{
  "train_examples": 48750,
  "image_size": 32,
  "crop_scale_min": 1,
  "targets": ["system"],
  "num_classes": 300,
  "norm_position": "pre",
  "qk_norm": false,
  "pooling": "class_token",
  "init": "trunc_normal_002",
  "warmup_steps": 1200,
  "weight_decay": 0.01
}
Rows from block 2 of a small image classifier, named by matrix and row number. Rows with one number belong to one neuron. Each number is 128 + 32 x the weight over its row's rms, rounded and kept within 0 to 255. All counts start at 0.
After each neuron's rows are labels from the 100 images, of 14976, where the neuron reaches its highest value: "top examples" is what is common among them; "peak on" is the class under the peak. Only what is clearly more common there than usual is listed. The data: coloured fractals of 300 iterated function systems on busy backdrops. In brackets: how many of the 100.
# fc1: MLP up (model.blocks.2.mlp.fc1.weight, 768x128), inputs 0-127
# fc2: MLP down (model.blocks.2.mlp.fc2.weight, 128x768, transposed), outputs 0-127

fc1.191 [140 160 141 126 117 113 133 145 123 112 130  86 120  98 134 132 177 134 116 135 143  70 106 125 137 120 143 126 132  86  49 118 182 149 118 134 112 128  78 173 158 192 173 136 129 128 134 105 107  96 190  64 137 185 127 181  90 124 153 156 143 187  63 131 118 138 119 124 131 142 153  74 128  75 157 156 142 136 156 132 135 199 151  67 141 115 128 136 191 174  41 134 117 128 138  78 127 168 138  82 153 130 136 143  53 112  83  57 122 101 129 154 120 124  76 157 110 125 132 123  99 119 164 121 150  69 126 185]
fc2.191 [125 101 121  83 105 154 128 173 130 127 100 121 131 126 136 102 163  68  53 108 131 136 175 141 129 166 142 122  98 169 123  92 126  88 103 231  82  72 116 129  66 113 151 117 104 127 105 117 129 130 113 129 132 167  97  90 131  82 129 119 133 125 227 130 129 116 161 178 179 136  98 153 164 159 142 112  88 158 105  98 167  64  96 145 135 127 131 144  72 180 147  94 189 146 109  90 178 129 112 150  94 115 135 129 141 176 123 121 126 140 150 151 150 158 209  50  70 126 129 152 122 139 103 171 128 127 113 132]
top examples: white (43); pink (36); dense (27)
peak on: fractal (64)

fc1.649 [141 134  61 160 167 121 132 136  80 121 179  84 172 172 125 154 125 108 105 108 124 160 116 138  71  72 123 149 153 111 131 126 148 126 192 120 184 134  65 114 171 206 151 140 132 102 131 135 106 153 174 130 123 134 147 158 130 132 111 120 156 130 127  76 105 146  90 119  97  68  97 131  92  99 126  63 178 123 153 123 223 151 127 140 138 108 159 143  56 143 126 106 130 108 127 113 142 138 117 111 105 204 128  80 126 143 106 141 117 188 138 110 155 135 126 132  85 171 206 233 126 125 149 143 132 121 129 134]
fc2.649 [129 156 128 145 124 180 105 132  84 100 146 127 129 127 141 165 156 119 157 127 164 121 144 205 101 158 129 150 113 123 117 101 106 123 139 151 126 127 133  90 161 118 174 137 199 116 131 121 120 102 145 114 163  96  74 111 110 144 124 128 122 153 165  50 132  89 101 133 121 129 129 109  96 137 135 147 106 129  78 108 115 143 159 113 196 129 126 149 103 121  63 128   7 176 103 127 139 172  89 122 127 149 137 163 126 147 150 146 158 124  96 122 135 111 163 118  78  17 138 234 115 104 135 163 199  82 107 130]
top examples: sparse (75); white (34)
peak on: fractal (39)

fc1.402 [129 134 183 120 163 206 117 142 151  83 104 132 121 108 128 103 198 164 127 124 130 158 122 144 121 138  59 155 128 144 104 129  93 117 116 140 142 102 132 122 184  99 118 159  87 160  76 135 115 199 136 115 195 128 129 135 136 162 110 124 145  71 113 129  76 115 114 127 161 164 135  78 102 148 137 157 113 140 157 136 153 129 116 135  95 114 178 143 122 113 135 161 133 140 144  93 116 136 101 147  91 155 133 139 114 125 170 196 106 127   0 134 133 132 101 126 134 102 129 124 139 111 133  36 166 126 114  55]
fc2.402 [168  88 131  66 128 149 119 106 126  88 158 101  98 112 119 143 106 131 123  83 124 200 211 156 160 100 133 132 125 141 155 141 126 135 131 139 165 123 140 158 133 163 140 203 100  63 132 145 180 118 135 126  77 181 104 120 125 119 136 123 116 154 181 161 129 114 125 129 102  73 150 134 121 183 139 103 140  68 187 151  57 108 150 123  67  80 139 143 141 160 143 163 145  59  87 146 153 165  65 104 160 131 151 126 113 121  73 119 127 108 176  76 162  70  79  90 111 114  98  96 100 134 131 103 154 156  80 148]
top examples: dense (42)
peak on: fractal (42)

fc1.386 [171 110 148 122 117 129 165 127 128  94  80 134 154  91 107  41 110 140  74 183 125 133 147 135 135 108 129 118  59 131 131 130 144 184  92  96 174  67 118 170 139 130 128 137 134 171 101 168 164 143 127 109 140 127 135 175 124 129 143 206 142  96 130 107 127 116 244 123 106 129 133  69 134 170 137 157 151  67  63 111 127 130  27 123 124 140  71 109 108 122 124 161 115 136 138 134 133  89 136  86 207 139 122 109 128 130 101 194 115 135 113 190 165 142 132 150 112 110 144 152 129  93 159 142 132 137 119 151]
fc2.386 [150 121 157 134 129 198 152 151 126 163 121 130 108 133 136 159 160  55 109 142 149 122 177  99 178 146  88 128 127 152 111 100 104 201 112 113 162 170 125 160 102 135  47 144  70  81 120 150 130 135 131 114 106 126  91  81 120 118 124  92 130 141 102 149 155 132 141 128 161 180  83 132 122  56  60 151 116 154 118  52 103  95 196 126 109 126 132 106  95 146 192  89 138 105 108 121 156 142 214 147 145  99 115 127 175 121 135 130  81 177 185 137 140  79 123 141 132 148 102 109 101 131 116 202 128  91 163 149]
top examples: purple (29)
peak on: fractal (54)

fc1.85 [117 141 159 138 120 170  96 135 113 140 124 134 107 108 105 128 130 171 132  97 121 121 113 123 121 178 130 150 109 106 160 123 106 151 130 141 128 143 156 149  97  97 140 192 120 161 128 124 153 121 110 151 106 126 179 105 137  79 121 167 138 107 138 130 138  77 135 132 131 142  94 112 125 149 134 127 137 138 121 127 119 114 146  70 126 113 140 142 120 135 136  92 146 120 144 175 152 134  78 135 106 141 130  93 138 131 118 152 207 115   0 138 132 124 113 111 146 116 120 120 133 111 122 125 117 136  85 126]
fc2.85 [ 86 187 173 123 138 105 105 144 144 124 144 141 138 133 169 141 152 129  80 118 166 198 167 142 147 121 103 138 108 115  89 155 113 144 130 138 149 200 201 116 151  79 113 101 121  94  94 125 119 145  74 180 128 164 166 140 138 129 131  91 125 117 155 127 132 144 158 106  84 134 188 121 153  97 133 120 119  76 161 176  95 115  86  57 122 101 114 127 129 107 107 162 128  87 136 168 148 169 169  65 104 178 142  50 113 113 148 103 106 121 157 109 133 101  92 140  91 127  82 238 109 127 157 135 142 135  49 112]
top examples: black (25)
peak on: fractal (44)

fc1.639 [131 120  76 128 130  97 128 127 119 129 124  93 168 178  21 146 127 127 141 135  83 126 125 137  96  76 122 118 158 117 128 168  90  77 185  80 174 121 117 110 124 149 137 147 163 158 127 113 124 112 165 134 117 141 158 200 139 128 120 135 155 111 131  99 116 126 102 141 110 126  40  90  37 129 156 128 138 127 195 151 125 125 134 203 135  75 176 143  80 164 131 100 131  68 125 115 120 169 128  88 133 190 114 115 161 133 139 147 132  32 135 177 118 137 129 151 115 135 206 167 136 143 109 159 132 128 127  97]
fc2.639 [118 123 100  46 112 125  94 128 104 158 168  87 113 130 115 190 128 135 155 105 166 116 112 151 104 182 134  59 127 133  91 125 156 107 129 143 107  54 203 137 181 125 166 129 111 147 156 122 110 128 163 118 124 130 149 133 108 131 129 143 126 127 187 133 124 151 108 220 168 109 130 126 147 147 128 128 130 135 109 133 133  79 106 110 176 127 131 172 124 112  63 112  86  97 156 103 116 136 107 132 125 159 140 134 112 161 143 143 149 122 129 124 144 143 206  28 122  37 156 131  58 129  40 111 126 100  91 101]
top examples: sparse (63)
peak on: fractal (36)

fc1.126 [139 123 112 135 149  99 103 125 130 153 127 132 133  96 126 132 154 155 125 123 131 108 150 180 120 112 179 158 138 129 129 122  79 136 139 141 143 106 137 124 105 161 134 126 128 178 133 134 121 135 139 119 133 146 132 135 126 120 105 118 133 134 117 130 139 123 108 131 134 127 114 164 152 129 129 114 122 116 145 127 130 144 140 136 137 111 136 163 128 124 104 124 137 116 112 112 138 139 104 107 107 139 137  25 120 116 132 100 162 113 255 112 145 120 117 146 142 125 125 118 117 110 116  79 214 137  96 172]
fc2.126 [131 143   0 114 119 116 143 124 114  93 140 135 107 141 177 111 112 128 111 124 138 158 213 176 129 135 144 129 113 162 130 131 158 165 129 115 172 124 126 168 116 127 130 130  97  86  40 149 149  78  60 144 104 182 121 106 144 135 108 152 110 128 165 124 131 167 134 133  84 100 153 103  67  68 133 118 149 141 130  95 104 123 118  45 138 126 109 103 125 146 135 131 117 136 172 115 174 141 109 101 135 112 134 164 119  78  68 151  65 132 163 134 149 129 113 100  95 160  94  83 162 176 147 198 187 134 112 109]
top examples: black (45)
peak on: fractal (34)

fc1.673 [145 130 176 207 133 120 140  96  94 109 109 103  58 132  84 130 132  84  97 136 139 161 128 125 153 166 129 133 118 128  24  94 136 129 133  69 131 118  92 172 141 160 142 123  61 128 154 128 157  95 127  80 132 139 146 133  67 132 183 137 134 121 115 118 130 126 128 126 115 102 135 124 131  80 114 198 130 132 161 132 132 116 165 200 106 146 126 114 123 141 132 104 129 134 189  65 128 210 161 127 171 106 118 164 124  49 101 138  61 102 129 152 123 129 101 133 120 127 156 154 134  79 216 119 131  81 125 181]
fc2.673 [108 128 103 129 118 158 121 165 121 127  74  63 125 126 108 157 147 116  22 140 131  45 150 117 179 126 153 129 125 140 121  82  67 175  66 123 165 130 122 135 114 122 128 119 131 132 128 137  96 131  82 177  88 118 140 117 119  71 127 107 117 148 132 147 176 133 132 123 128 128 109 106 123 171 132  85  77 172 116  89 169 124 168 154 120 116 174 140  64 211 141 125 155 136 112 131 136 141 124 140 196 147 110 117 228 149 152 106 119 136 198 142 135 123 141 197 118 118 181 132 132 131 128 131 127 131 218 123]
top examples: white (63); pink (30); dense (25)
peak on: fractal (73)

fc1.93 [127 135 116 119 104 219 148 141 155 124 127 131 149 122 126 101  51 124 128 163 127 146 130 113 139 101   0 120 202 157 119 111 148  79 133 115 130 121 154 105 139 136 114  90 125 102 115 143  87 139  79 154 122 125 115 112 157 147 123 113 163 124 146 130 103 134  99 143 115 126 103 131  61 118 111 134 128 102 126 118 137 146 124 141  92 134 104  81 121 146 133 191 117 164 121  62 112 121 174 134 128 135 104 225 129 131 129 202  93 108 137 100 129 122 132 124 121  93 130 142 140 139 131 157 249 109 146  90]
fc2.93 [127  89 132 164 141 117 118 132 133 124  80 100  80 128  58  81 121 148 158 161  83  30 135  96 139 135  81 105 120 155 174 134  77 139 100 103 130 121 118 114 132 165 168 141 172 133 184 101 105 144 232  94 172  29 116 139 119 112 130 104 128 113  69 144 162 115 143 157 162 159 116 122 203 127 121 159 109 139 132 167 159  58 131 159 152 145 147 131 146  64 139  90  89 142 173 202 113 168 108 140 143 116 128 162 155 164 124 146 146 144 127 122 115 131 142 102 120 148 147  90 107 125 114 115 156 112 133 181]
top examples: dense (35); purple (25)
peak on: fractal (55)